Rows from block 4 of the text encoder of a small contrastive audio-text model, named by matrix and row number. Rows with one number belong to one neuron. Each number is 128 + 24 x the weight over its row's rms, rounded and kept within 0 to 255. All counts start at 0.
After each neuron's rows are labels from the 100 texts, of 14976, where the neuron reaches its largest size: "tokens" is the input token at the peak. Only what is clearly more common there than usual is listed. The data: single English command words and digits, spoken by a formant synthesiser in many voices. In brackets: how many of the 100, against the usual share in percent.
# gate: MLP gate (text_encoder.blocks.4.mlp.gate.weight, 960x320), inputs 184-229
# fc1: MLP up (text_encoder.blocks.4.mlp.fc1.weight, 960x320), inputs 184-229
# fc2: MLP down (text_encoder.blocks.4.mlp.fc2.weight, 320x960, transposed), outputs 184-229

gate.766 [125 103 131 104 148 116  79 157 126  97 156 121 146 153  79 162 106 113 148 115 105 172 136 113 118 162 176  97 138 186  98 159 164 123 177 154 111 168 114 136 129 157 169 146 128 172]
fc1.766 [ 96 153 123 148 162 123 133 120 131  66 125 152 126 164 146 126 124 109 139 145 149 109 167  97 142 131 124 142 146 119 143  99  87 159 125 141 136 150 116 184 103 187 154  90 105  88]
fc2.766 [148 101 115 136 140 177 108 148  89 148 114 118 120 128 136 147 121 127 118 103 153 153 128 113 112 113 134 124 104 141 107 139 107 157 136 131 127 139 176  52 136  81 148 113  92 183]
tokens: "point" (100 vs 0.7)

gate.373 [130 152 129 147 129 140 137 107 110 132 130 129 124  96 121 128 150 145 136 129 146 161 137 115 138 123 146 120 103 113 162 155 116 118 126 120 124 115  90 124 177 105 123 134 128 104]
fc1.373 [157 138 145 139  98 138 151 138 127 124 129 130 134 110 128  83 180 163  82 171 121  97 147 110 152 162 118 114 164  98 102 113 151  95 154 134 188 132 133 125 133 143 135 120 155 131]
fc2.373 [110 174 154 163 120 101 138 156 122 131 121 161 124 122 135 168 172 104 140 174 171 151 131 106 149 121 140  88 158  75 166 135 127 144 138 113  87 107 133 112 126 129 130 102 132 151]
tokens: "help" (100 vs 0.6)

gate.172 [128 153 119 123 118 176 142 144 111 132 150 162 173 131 133 111 144 165  79 150 112  74 156 140 138 110 131 121 114 117 138 109  99 141 128 151 141 130 140 159 138 158  95 132 139  99]
fc1.172 [137  90  93  94 131 175 123 155 157  97 131 136 136 135 118  97 140 115 156 128 138 106 102 124 142 135 118 166 123 151 111 153 160 155 126 151 122 105 104 109 105 114 122 115 136 157]
fc2.172 [160 100  55 149 113 105 154 133 146 132 124 123  87 142  95 135 124 110 122 203 137 134  78 143 169 161 146  70 153  94 121 124 133  91 114 131 134 103 132 121 138 143 133 109 101 140]
tokens: "follow" (100 vs 0.7)

gate.439 [113  69 111 186  90 149 103 148 107 105 133 125  81 104 120 104 130 131 105 155 153 180 128 134 145 134 142 173 134 108 137 102 147 128 144 110 126 123 144 126 117 102 139 124 150 119]
fc1.439 [126  91 126  95 118 143 130 115 102 181  78 125 104  76 146 127 164 150 110 153 147 155 107 106 160 115 150 120 107 130 162 174 116 106 144  92 114 119 123  96  91  98 101 121 118 178]
fc2.439 [129 123 127 140 122 139 130 103 126 122  98 122 145 146 125  86 148 121  85 111 178 162 111  88 134 159 153  99 117 135 142 140 153 122 160 161 122 123 151 121 109 136 116  70 161 116]
tokens: "one" (100 vs 0.7)

gate.51 [144 159 144 156 131 120 134 112 150 165 179 102 146 141 107 106 145 129 141 139 130 147 155 189  92 118 129 175 129 111 162 138  90 168 137 149 104 149 132 103 121 159 164 164 126 128]
fc1.51 [128 170 118 137 112 137  97 122 181 170 108 100 109 127 127 101 141 144 117 163 126 110 145 105 173 130  79 105 117 135  77 163 168 130 118 114 173 146 188  82 175 122 146 162 149 130]
fc2.51 [138 143  71 138 173 107  95  97 100 110 132 123  85 122 121 163 127 118 115  99 148  97 159 117 174 131 145 129 180 104 145 148 150 178 112 152 146 134 134 128 137  94 145 128 127 106]
tokens: "light" (100 vs 0.7)

gate.437 [137  67 144 155 121 136 132 161  97 144 128 152 117 133 124  94 111 135 106 118 126 120 101  84 125 137 132 101 124  81 145 103 135 111 140 105 105 129 168 151 100 148  99 113  83 144]
fc1.437 [119 103 115 115  96 161 135 137 167 125 113  85 130 165 141 136 165 156 143  75 171 142  99 163 127 153 125 170 125 136 166 155 104 173 124 118 166 138 101 154 150 132 113 134  79 120]
fc2.437 [ 96 126 149 161 106 109 130 147  88  97 136 183 121 104  99 132 128 126 120 158 107 121 102 118  80 111 109 116 137 118 132  99 148 138 127 146  97  97 140 100  95 148 138 103 146 137]
tokens: "one" (100 vs 0.7)

gate.366 [105 118 113 108 108 119  87 131 125 113 142 164 101 113 104 142  81 105 127 122 137 109 144 109 108 157 146 159 126 128 166 169 149 114 112 122 117 138 128 175 117 156 118 118 149 141]
fc1.366 [151  98 102 105 144  91 131 141 126  75 130 134  97 131 134 158 150 125  99 128 174 143 117 152 101 101 134 184 143 119 102 139 154  86 125 131 118 153  97 147 121 112 153 125  86 138]
fc2.366 [102 119 203 105 112 137 120 139 100 141 118 122 161 155 154 107 123 155  98 107  66 110 121 121 142 120 118  84  98 106 147  89 103 110 145 130 112 122 107 143 147 140 111 156 135 122]
tokens: "light" (100 vs 0.7)

gate.396 [ 76 123 149 128 196 142 155 139 135 139 111 138 137 172 139 132 101 131 129 111 142 147 131 138 131 136 166 130 107  99 140 121 125 123 163 146 152 143 106 159 117 144 137 131 129 120]
fc1.396 [ 62 159 165 170  87 108  98 153  89 126 120 174 157 154 117 132 141 122 134 127 141  98 145 132 107 126 140 113 110 151 163 172 148 128 123 105 135 114 117 145 121  79 107 112 123 160]
fc2.396 [183 132 140 131 157 110 115 107 114  99 126 119 132 116 157 137 158 122 137 139 173  98 103 168 152 141 125 132 148 158  86 130 136 150 120 149 141 149 149  90 126 145 142 160 112 105]
tokens: "<end>" (100 vs 33.3)

gate.387 [133 135 111  86  91 133 134 159 168 144 157  92 117  80 130 153 152  89 109 131 106 120 134 134 118 144 120 110 136 166  75 105 107  73 100 101 153 152 135 129 117 121 125 123 172 171]
fc1.387 [166 105 133 174 166 121 116 124 138 114 129 106 110 137 125 112 109 118 148 106 161 146 163 133 120 132 166 162 155 151 161 141  85 141 113 136 128 146 100 133 156 145 162 121  98 164]
fc2.387 [157 104 120 174 157 112 160 167 128 130 145 126  75 113 129 133 122  94 146 124  92  91 139 133 122 123  92 119 170 161 156 136 131 114 120 172 143 124  85 167 157  93 203 100 130 120]
tokens: "start" (100 vs 0.7)

gate.729 [123 118 133 154 149 120 126 156 150  97 136 134 106 103 103 144 120 146 109 140 119 139 179 135 136 154 124 147 148  90 141 162 150 121 151 124 140 146 107 123  98 122 112 105 117 107]
fc1.729 [147  89  80 115 130 119 182 132 109  80 104 163 137 155 177 132 137 166  98 155 105 124 135 155 140 149 130 167 125 176 114 133 122 107 109 120 110 104 160 141 174 123 138 148 119 116]
fc2.729 [159 139 157 171 124 110  88 141 142 136 115 103 133  93 102  81 136 105 152 132 108 165 154 116 126 146 111  96 144 103 136 127 123 116 142 165 153 171 137  89 111  99 109 142 125 113]
tokens: "one" (100 vs 0.7)

gate.540 [129  99 161 125 107 123 102 110 110 108 166  92 149 112  96 159  75  90 184 152 162 103 157 151 112 136  93 156 131 138 129 124 138 177 110 156 128 114 119 113 171 185 109 125  95 160]
fc1.540 [110 106 147 133  97 116 120 102  83 122 104 105 167 133  81 100 143 110 124  83 146 137 144 143 132 144 137 133 132 133 140 136  83 124  76 148 160 124 130 147 129 158 134 140 132 118]
fc2.540 [126  90  95 125  84 131 112 138 142 139 135 140  90 139 122 150 147 162 102 104 108 102  83 110 115 135 138 158 131 135 128 118 145 124 132  89 100 122 110 147 108 119 112 146 173 144]
tokens: "light" (100 vs 0.7)

gate.333 [142 139  91 120 128 116 110 144 157 114 103 127 159 161  91 124 115 107 133 122 150 147 136 135 125 108 127 127 118 130 170 136  84 106 103 165 148  95 127 108 138 114 127 115  99 119]
fc1.333 [109 138 160 156 150 150 164 131 165 179 154 136 130 138 161 123 109 192  70 109 122 105 114 121 145 106 137  97 163  90 108 140  98 141 169 134 117 170  90  87 140 134 149 151 140 115]
fc2.333 [156 133 109 146  81  97 114 112 146 124 148 171 139 115  91 151 146 132 110  90 128 152 100 114 151 143  92 113 109 135 151 146 143 150 107 135 117 168 149 157 146 121 152 140 140 126]
tokens: "<end>" (100 vs 33.3)

gate.173 [159  75 162 107  83  94 162 119 169 135 113 138 170 136 160  82 142 124  87 160 120 115 134 128 124 163 151 121 165 113 146 168  97 149 151 113 141 110 132  95  89 136 140  82 109 144]
fc1.173 [142  95  90 169  95 132 137 154  81 143 147 139 135 168 147 129  77 127 125 126 122 134 109 110 107 158 133  82 141 175 131 107 136 128 131 108 158 117  94 138 114 123 138  80  95 129]
fc2.173 [120 109 126  94 162 113 118 115 116 139  96 148  83 113 108 134 140 125 187 132 152 139 171 104 168  96 112 127 164  83 116 107  83 165 135 119 109 139 138 148 143 108 112 117 130 132]
tokens: "one" (100 vs 0.7)

gate.671 [135 146 121 152 114 132  83 137 147 119 122  89 128  84 126 108 141 135 145 138 109 105 182 114 135 157 128 170 163 171 121 115 150 157  76  70  91  86 124 132 136 143 111 133 137 147]
fc1.671 [121  99 116 112 130 132 121 162 119 137 125 119 117 160 154  99 153  97 146 154 110 144  92 104 177  88 123 136 130 167 112 166 124  94 123 105 116 104 118 149 125 154 102 138 135 127]
fc2.671 [164 112 122 100 144 111 120 117  93 116  97  82 131 180 164  96 162 110  97 107 112  99 146 131 111 122 145 129 171 142 119  81 162 119 126 129 100 136 139  81  88  87 120 134 120 103]
tokens: "two" (100 vs 0.6)

gate.468 [127  84 110 107 101 138  90 105 127 164 112  81 140 118 138 115 121 154 122 145 145 181 117 123 115 113  94 116 134  94 151 128 156 142 136 134 161 136 149 121 160 100 150  97 154 156]
fc1.468 [176  93 120  93 112 139 111 119 130 125 149 104 120  84 134 127  88 153 118 106 119 150  81 145  92 105 115 146 136 170 121 117 190 144 119 143 132 122  82 113 127 109 121 122 121 134]
fc2.468 [120 106 100 160  78 139  78 134 143 135 108 115 179  97 101 100 108 133 115 159 123 119 101 138 139  91 108 115 112  88 171 124 135  77 160  96 132 103 148 143 126 107 126 108 109 154]
tokens: "search" (100 vs 0.6)

gate.137 [144 101 104 109 187 173  87 132 113 169 102 174 131  91 129 170 121 144  98 143 131 138 145 124 129 148 125 140  89 106 150  95  99 105 146  96 149 156 123 160 136  85 115 167 121 134]
fc1.137 [153 107 159 138 135  88 145 112 155 130 140 111 146 137 135 136 122  95 105 132 149 120  72 116 128 117 136 152 155 144 106 174 140 137 116 122 122 125 161 124 105 107 128 157 134 113]
fc2.137 [149 135 139 102 146  98 147 124 148  79 129 111 168 108 180  99  80 145 155 181 136 140 153 109  90 149 135 116 125 106 154 147 100 152 122 113 166 156 139 153  91 152 134 148 127 165]
tokens: "search" (100 vs 0.6)

gate.610 [ 92 126 118 142 154 170 156 154 112 136 129 103 141 126 135 128 112 128 118  77 141 120 110 138  84 169 125 148 122 111 166 146  94 122 165 145 155 105 114 104 117 140 108  98 165 141]
fc1.610 [112 135 167 146  90 135 121  94 152 113 151 155 112 109  91 122 138 130 121 131 124 125 133 109 175 131 181 164  92 100 129 141 119 157  98 148 125 140 124 108 117 124  93 103 157 135]
fc2.610 [132 100  89 131 155 100 164 136 123 151 125 156 177 136 105 116 129 116 105 120 136 121 143 118 112 141 104 122 126 159 113 137 159 102 132 129 123 134  98 116 147 136 117  99 132  86]
tokens: "light" (100 vs 0.7)

gate.713 [130  78 131 122 114 125 121 109 113 132 139 127 140 141 150  92 109 147 125  84 135 144 128  97 127 122 157 143 112 133 151 156  99 155 138 144 130 174 130 145 135 119 146 155 127  93]
fc1.713 [145  84 113 141 138 139 126 155  90  96 112 145 129 151 111 125 127 134 151 147  83 117 116 138 100 133 110 123 113 158 176 168 137 140 157 121 126 141 109 157 138 104 114 113 120  99]
fc2.713 [125 163 128 164 114 116 125 122 159 139 135 135 154 107 123 136 148 133 127 126 127 157  97 133 133 158 126  81 133 107 123 110 124 145  76 115 116 141 145  94 159 159 126 167 125 140]
tokens: "search" (100 vs 0.6)

gate.102 [170 167 134 107 130 104 126 157  77 113 119 153 121 161 115 125 130 173 109 136 124 134 152 138 122 146  97 152  80 156 135 124 140 102 137  92 122 134 120 141 125 100 118 114 174 133]
fc1.102 [127 147  96  79 168 114 165 136 121 129  76  65 146 108 174 131  94 129 167 100 111 103 139 143 157 165  94 176 156 116 155 132 134 110 130 156 118  89 127 127 162  96 129 115 158 117]
fc2.102 [121 141 163  71 107 176 139 147 113 145 156 156 101 155  93  95 130 105 132 190 118 137 138 122 162 179 130 168 109 113 105 121 114 137 135 125 182  95 140 138 142 126 143 148 160 197]
tokens: "follow" (100 vs 0.7)

gate.443 [ 99 152 105 113  83 125 101 157 131 122 136 117 180 129 111 185 164 119 119 115  71 117  98 123 100 111 146  96 108 159  62  97 123 120 131 116 145 135 135  76  95 121 107 133 150 140]
fc1.443 [104 126 129 103  81 110  83 137 132 187  95 101 140 118 124 134 109 115  86 136 140 124 143 138  92 119 107 133 126 162  90 108 191  82 115 101 117 125 153  97 111 115 138 129 166 109]
fc2.443 [ 95 115 105  74 103 131 105 130 169 114 116 147 181 110 126 110 159 116 155 153 134 122 102 142 102 140 158 111 121 104 104 136 118 187 127 145 132 149 172  83  85 108  58 178 116 132]
tokens: "start" (52 vs 0.7); "stop" (48 vs 0.7)

gate.493 [174  96 159 159 117 108 137 237 127 113  79 143 138  90 122 171 147 141 125 157 129 128 137  88 117 153 162 128 144 146 138 138 105 128 160 143 120 163 125 140 105 134 139  97 101 138]
fc1.493 [100 119 116 134 113 114 134 143 123 154 120 109 125 137 133 167 140 116 138 137 172 165 100 110 108 128 117 156 141 129 126 159 159 127 154  78 116 105 123 117 186 128 116 159 145 149]
fc2.493 [143  84 129 168 184 156  94 127 120 123 157 121 107 116 123 110 149 148 113 116 146  99 147 106 145 108  86 142  99 101 157 102 107 158 111 135  89 159 153 109 118 107  77 137 140 130]
tokens: "point" (100 vs 0.7)

gate.169 [147 108 109 147 152 165 108 145 158 116 114 123 135 136  99 143 138 136  94 124 152  89 128  84 118 125 144 107 140 156 119 134  73 128 171 164 171 144 114 146 130 172 144  90  98 150]
fc1.169 [167 125 137 162 135 137 114 164 124 116 127  87 160 152 145 115 124 107 116 154  98 121 145 121 160 148 107 147 126 144 101 128 125 129 156 182 131 151  81 152  97 168 146  82 100 112]
fc2.169 [129 120  81  94 108 156 115 144 142  99  59 131 142 136 109 121 123  90 125 113 128 121 152 136 102 152 147 132 150 143 100 109 120 106 115 163 160 157 130 143  97  97 180  94 119 150]
tokens: "point" (100 vs 0.7)

gate.47 [142 107  86 147 118 144 158 124 156 115 138 106  42 127 132 147 133 114 142 113  82 150 131 145 146 143 107 123 171 163 147 106 163 127 135 160  97 145 102 124 133 140  98  60 100 126]
fc1.47 [126 159 157 148 133 156 129 112 130 118 114 133  83 135  93 142 149 131 108  79 146 134 115 138 149 157 148 220 124 119 137  97 147  73 116 112 148 110 119 136 157 166 121 136 145 109]
fc2.47 [113 133  91 105 127 125 119 138 110  88 116 109 110 135 147 154 166 135  91 149 108 133 136 155 118 104 167  92 138 138 113 109 170 169 148 145 134 159 108 110 128 128 120  77 118 101]
tokens: "one" (100 vs 0.7)

gate.625 [ 92 109 107 100 152 149 100 134 137 113 128 127 118 112 146 147 127 104 128 108 116  86 161 128 153 148 141 133 138 178 122 112 113 134 117 146  88 129 110 174 174 112 122 117 113 149]
fc1.625 [111 123 160 137 158 114 139 111 119 102 156 102 111 150 117 133 125 108 108 129 149  99  98 142 112 101 131  99 102  96 142  92 106 166 125 132 140 119  99 127 122 101 103 115 126 141]
fc2.625 [ 92 129 122 120 118 148  79 109 123 164  95 155 116 122 107 121 149 153 135 135 143 128  95 137 106 107 143 108  83 158 115 159 116  91 156 120 167 149 134 100 149 144  83  94 145 129]
tokens: "two" (100 vs 0.6)

gate.545 [147 139  87 133 141  97  81 107 151 150 153 143 130 140 103 120 139 138  98 144 114  95 109 160 120 132 118 114 110 130 163 176  83 159 132 130 169 132 129 128 169 144 110 115 145 164]
fc1.545 [176 156 137 121 141 134  73  92 164 154 146 124 101 153 113 161 101 125 116 139 111 113 149 128 139 127  97 118 133 111 133 107 151 138 134 123 109  69  88 137 181  95 111 129 126 142]
fc2.545 [ 95 143 112 157 162 117 133  97 115 119 137 120 145 115 112 129  98 151 131 120 151 133 108 163 101 138 133 105 139  85 114 161 101 184 189 139 179  94 117 120 112 135 128 145 152 129]
tokens: "light" (100 vs 0.7)

gate.455 [120  93  93 168 159 132 119 118 121 142 122 119 160 111 142 142 113 170 133 122 103 126 144 163 123 137 149 165 134 100 131 174 173 136 127 149 145 166 116 106 146 140 151 100 133  78]
fc1.455 [147  87 137 148  92 128 155  96 100  89 132 132 127 154 124  72 149  97 128 151 106 125 172 147 127 170 130 141 116 143 160  85 133 117 136 150 114  86 117 118  87 162 121 147 112 145]
fc2.455 [110 101 117 117  89 103 141 113  79 166  87 100  79 106 138 145 104 155 161 112 135 123 125 109  62  90 115 110 186 118  96 130 105 131 135 149 137 166 145 140 144 168 121 104 163 127]
tokens: "<end>" (100 vs 33.3)

gate.76 [112  62 102  86 144 117 143 142 118 124  98 117 142 121 104  67 162  96 144 160 159 151 126 111 101 120 115  88 123 146 124 135 153 120 124 164 120 118 180 109 174 134 111 101 117 117]
fc1.76 [133 168 127  93 104 112 115 134 117 142 125  99 154 157 126 112 124 142 108 127 115 100 146 134  89 120 121  92 145  90 145 128 121 102 135 121 108 109 113 142 137 171 135 120 139  92]
fc2.76 [121 141 141 129 149 143 139 112 108 128 145 121 128 139 119 120  98  98 119  78 172 110 102 158 122 130 190 116 103 162 128 145 136  95  89 154 145 141 157 166 132 125 131 133 123 148]
tokens: "one" (100 vs 0.7)

gate.563 [162  76 138 113 174 141 135 155 111 129 148 124  86 123 142 142 128 155 140 153 110 151 166 124 121 131 163 132 136 112 151  76 126  98 157 118 104 110 125 105  95 114 142  80  81 179]
fc1.563 [121 127 129 103 111 126 119 133 181  88 156 125 128 147 163 145 163 174  89  63 118 124 133 110 156  60 142 147 123 126  85 127 145 133 120 135  99 143  95 137 176 131  96 133 147 163]
fc2.563 [140 132 151 137  79  77 117 155 141 103 131 124 106 138 109 141 127 137 130 141 124  70 137 139 120 125 153 118 137 121 111  96 172 167 108 109  90 113 100 163 166 147 159  98 127 136]
tokens: "point" (100 vs 0.7)

gate.189 [ 71 166 162 143 137 112 117 165 113 125 105 136 148 131 130 159 104 101 120 154 117 158  83 163 124 115 143 155 102  99 119 142 164 134 130 118 132 111 160  97  93 196 135 141 103 131]
fc1.189 [142  84  83 125 137 151  94 122 150 133 121 105 113 156 113 149 125 177 141 128 164 125 108 121 128 114 126 167 109 113 109 146  96 104 152 126 130 124 147 117 114 129 151 176 147 135]
fc2.189 [154 147 143 114 126 113 139 152 120 135  42 135 133 131 144 126 149 127 139 172 151  93  99 101 149 134 123 137 120 105 131  93  92 137 121 112 121 158 150 117 102 110 131 118 124 129]
tokens: "start" (100 vs 0.7)

gate.616 [111 142 129  84 148 126 104 120 152 136  87 113 131 156 140 158 127 159  80 137 139 105 124 147 120 133 109 146 140 127 144 142 134 114 160  85 156 147 101 128 121 129 132  95 109 168]
fc1.616 [ 79 121 168  86 106 133 137 124 138 149  87 108 107 110 141 135 169 134 123 150 120 140  85 105  82 120 126  98 122 113 124 120 143 141 138 171 148 159  65 133 109  86 130 117 106 136]
fc2.616 [154 103 157 108 148 158 121 128 113 116 130 150  71 160 101 108 108 142  95 103  63 103 151 131 151 123 155 111 152 124  87  81 126 117 117 116 129 120  71 166 141 127 143 153 121 117]
tokens: "light" (100 vs 0.7)

gate.113 [101 106  94 136 157 137 100 121 158 117 119 109 141 118  80 160 109 138 128 101  80 111 150 138 150 116 107 115 164 109 143 145  95 135 115 116 134 124 127 111 160 183  93 146 147 133]
fc1.113 [136 115 187 101 141 138 201 135 103 139 140 145 124 121 154 115 144 133 139  78 133 145 115 100 129 141 120 165 111 145 100 133 134 121 118 127 134 143 124 123 110 131 171 103 124 151]
fc2.113 [124 114 194 123 106 136 163 142 123 145 104 117 144 132 123 129 190 150 125 142 105 136 119 107 124 109 110 105 111 130 127  56 128  97 125 121 117 192 129 153 122 158 155 146 127  84]
tokens: "light" (100 vs 0.7)

gate.100 [156 148 160 141 143 127 104 180  99 132 104 117 113 137 108 220 118 171  62 148 136 103 126  99 114  99 130 170 166 149 120 118 117 126 131 158 158 103 120 135 148 112 125 176 160 156]
fc1.100 [158 166 119 149 128  88  88  75 127 137 145 152 131 126 149 179 141 147 101  76 153 101 185 123 118 115 128 110 206 150 139 134 157  87 185  95 135 141 110 125 113 146  94 150 158 165]
fc2.100 [121 150  88 114 164  97 104 134  97  74 136  99 131 111 162 121 125 146 135  99 142 121  86 127  66 142 109 124 161  89 104 138  88 133 166 124 165 143 155 116 143 145 142 180 128 171]
tokens: "<end>" (100 vs 33.3)

gate.119 [148  85  69 174 142 152 109 142 109 134 134 121 110 143 110 145 115 119  92 104 114 152 117 155 134 115 139 143 174 183 117 157 123 145 156 107 153 136 120 149  91 110 126 113 111 126]
fc1.119 [155  99  89 139 150 143 140 120  62 128 119 121  75 141 127 158 129 135 150 129 152 172  80 164 119 153 116 160 148 132 129 144  93 138 140  82 132 113  95 127 127 130  69 123 145 131]
fc2.119 [159 131 130 113 145 124 151 138 145 162 158 155 148 151 141  68 126 140 124  95 133 131 133 116 111 107 122 104 112 120 120 100 120 127 158 139 155 160 149 147 143 110  97 144 103 147]
tokens: "one" (100 vs 0.7)

gate.538 [115 145 131 207 142 122 154 124  93 157 136 110 138 147 168 151 160 149  90 166 122 131 167 101 146 130 112 106 166 129 156 124 160 120 114 145  83 116 148  98 113 113 143 117 107 116]
fc1.538 [135 126 131  96 166 166 119 142 133  85 119  77 159 114  62 104 114  85 124 103 105 155 122 146 133 118 136 165  71 163 113 119 101 138 158 129 123 142 129 176 120 137  88 165 126 112]
fc2.538 [155 110 120 125 139 128 100  99 126  99 159 125 127 148 120 138  87 131 109 118  98 109 129 129 110 182 139 134 130 166 113  92 122 114  95 113 135 131 158 146 127 154 198 182 106 102]
tokens: "help" (100 vs 0.6)

gate.456 [ 93 102  73  86 123 137 134 175 125 131 131 168 159 153 126 149 122 107 181 145 165 156 124 145 113 141 132 152 102 139 125 129 108 133 146 177 147 112  93 110 101 135 141 175  77 102]
fc1.456 [124 134 146 140 145 116 126  77 126 177 129  96 107  52 104 132 124 147 171 160 133 130 140  90 112 133 140 140 138 144  63 136  98 129  97 182 118  80  87 114 107 120 110 144 117 144]
fc2.456 [149 102  86 126 143 154  96 123 112 156  96 164 154 142 150 121 125 113 131 109 163 130 101 144 117 138 171 145 127 167 133 114 148 120 177 116 185 109 116 136 136 125  97 124 151  90]
tokens: "<end>" (100 vs 33.3)

gate.558 [107 131  86 150 133 137  93 149 111 116 139 154 108 153 138 147  78 129 131 132 135 101 142 112 139 123 129 135 135 172  81  96 138 119 138 104 139 137 121 154 112 126 141 109 182 147]
fc1.558 [ 68 167 144 131 133 118 159 145  96 117 160 117 166 109 124  93 147 109 120 171  99 116  90 158 117 151 120 155 126  71 132 110 133 121 106 163 172 158 176 100 117 138 110 117 128 133]
fc2.558 [136 151 188 118 146 134 125  94 140  97 140 146 105 119 150 133 118 107 128 139 158 171 163 123 114 125  92 139 143 162 130 173 113 131 132 109 138 134 106 153 150 134 126 138  85 128]
tokens: "two" (100 vs 0.6)

gate.695 [137 162 140 135 147 112 158 144 131 150  75 115 118 135  84 111 152 140 120 155 150  84 114 114 152  80 158 145 120 153 142 147 144 104 115 114  71 156 119 111 112 112 123 144 135 108]
fc1.695 [104 140  84 176 136 138 162 104 118 150 106  85 148 152 161 148 149 118 128 131 151 155  86 131 117 126 114 125 130 126 141 161 140 114 139 106 127 123 163  77 107  95 150 147 127 169]
fc2.695 [151 119 121 131 136 145 117 128 126 164 111 157 102 142 131 106 147 106  99 149 128 181 143 122 126  79  92 102 167 105 162 146 123 108 131 133 105  83 109 123 138 141 103  88 108 123]
tokens: "help" (100 vs 0.6)

gate.200 [ 88 135 120 107  33 151  87 136 138 143 156 101 125 110 105 116 189 145  93 142 146 147 112 158 118 122 135 121 114 137  98 142 149 114 127 165 137 178 174 107 120 131 108 124 160 151]
fc1.200 [ 97 106 141 153 164 137 117 131 119 134 130 118 134 105 132  73 123 144 135 135 144  98 110 105 139 161 114 126 143 138 136 137  97 149 126 127  78 133 169 139 128 167 136 113 122  98]
fc2.200 [181 141  97 161 131 165 152 132  88 137 126 131 107 179 156 126 132 136 109 108 120 124 153  70  93 100 130 131 174 141 157 121 157 117  43 148 156 100  96 116 147 104 140 128 140 151]
tokens: "start" (100 vs 0.7)

gate.132 [101 136 112 149 138 107 105 122 119 123 106 133 151 116 123 174 130 124 100 121 154 156 128 127 170 132 104 119 133 137 104 174 133 123 145 141 137 144 119 138 101 101 111 156 166 165]
fc1.132 [129 144 114  98 111  86  98 126 173 118 120 139 139 135 138 107  99 155 134 126 129 163 154 111 177 175 168 137 138 171 152 147  80 138 116 135 145 105  91 174 106 171 124 128 169 163]
fc2.132 [137 125 143 121 166 172 171 147  94 115 161 118 137 119 130 114 110  98  94 128 136 115 121 113 133 143 146 153 167  98 120 112 150 107 120 131 123  87  84  92 157 122 149 118 103 130]
tokens: "start" (100 vs 0.7)

gate.184 [ 87  96  99 129 129 142 147 113 122 130 104 113 164 126 132 100 173 120 114 137 127 139 132 111 133  83 132 104 131 123 151 163 111 130 122 120 110 118 124 113  52 105 130 132 169 126]
fc1.184 [166 122 147 159 140 140 109 136 131 117 157 126 110 123 143 138  82 113 161 177 104 114 124 121 137 124 121 160  89 127 103 130 119 165 140 106 134 102 172 147 123  77 156  93 135 134]
fc2.184 [ 93 122  96 134 154 126 207 115  83 161 106 129 135  89 121 123 125 139 126 124 132 106 149 159 112 101 128 108 148 181 149 111 129 102 114 125 109 133 115  89 139 143 110 100 140 111]
tokens: "help" (100 vs 0.6)

gate.162 [ 93 177 119 112 106 124 143 138 120 141 148 111 154 131 115 188 175 108 108 134  91 103 139 128 135 126  95  96  96 129 107 122 129 125 100 100 167 128 156  95  81  93 100 106 135 119]
fc1.162 [130 132 133  57  92 119 109 136 131 105 108 137 122 111 137 113 112 149 149 133 129 123 136 103 120 148 115 115 123 160  68  99 164 110 156 126 121 131 121 124 133 149 100 146 153 121]
fc2.162 [121 153  91  94  60 119 107 146 148 124 138 133 140 131 127 108  91 125 138 138 113 125 145 142 132 135 130 119  96 143  98 136 143 115 108 118 128 124 194 104  68 115  55 114 104 142]
tokens: "start" (100 vs 0.7)

gate.343 [116 114 130 116 112 147  97 132 136 131 130 184 110 132 119 118 140 128 122 158 137 148 161  89 142  96  95 123 145 146 110 106 128 136 138 155 142  81 157 132 114 123 109 143 147 138]
fc1.343 [144 162 181 108 121 143 107 147  97 113 120 124 157 143 151 108  96 123  97 138 147 104 131 134 120 134 111  79  83  85 163 103  95  76 127 155 174 172 134 112 127  75 148 118 127 165]
fc2.343 [ 80 138 147  88 125 163 117 134 136 106 123 112 134 110 124 160 113  98 121 158 139 125 143 138 122 126 142 137 100  79 119 103 130 122 147 158 182 122 120 114 154 140 108 110 132  75]
tokens: "two" (100 vs 0.6)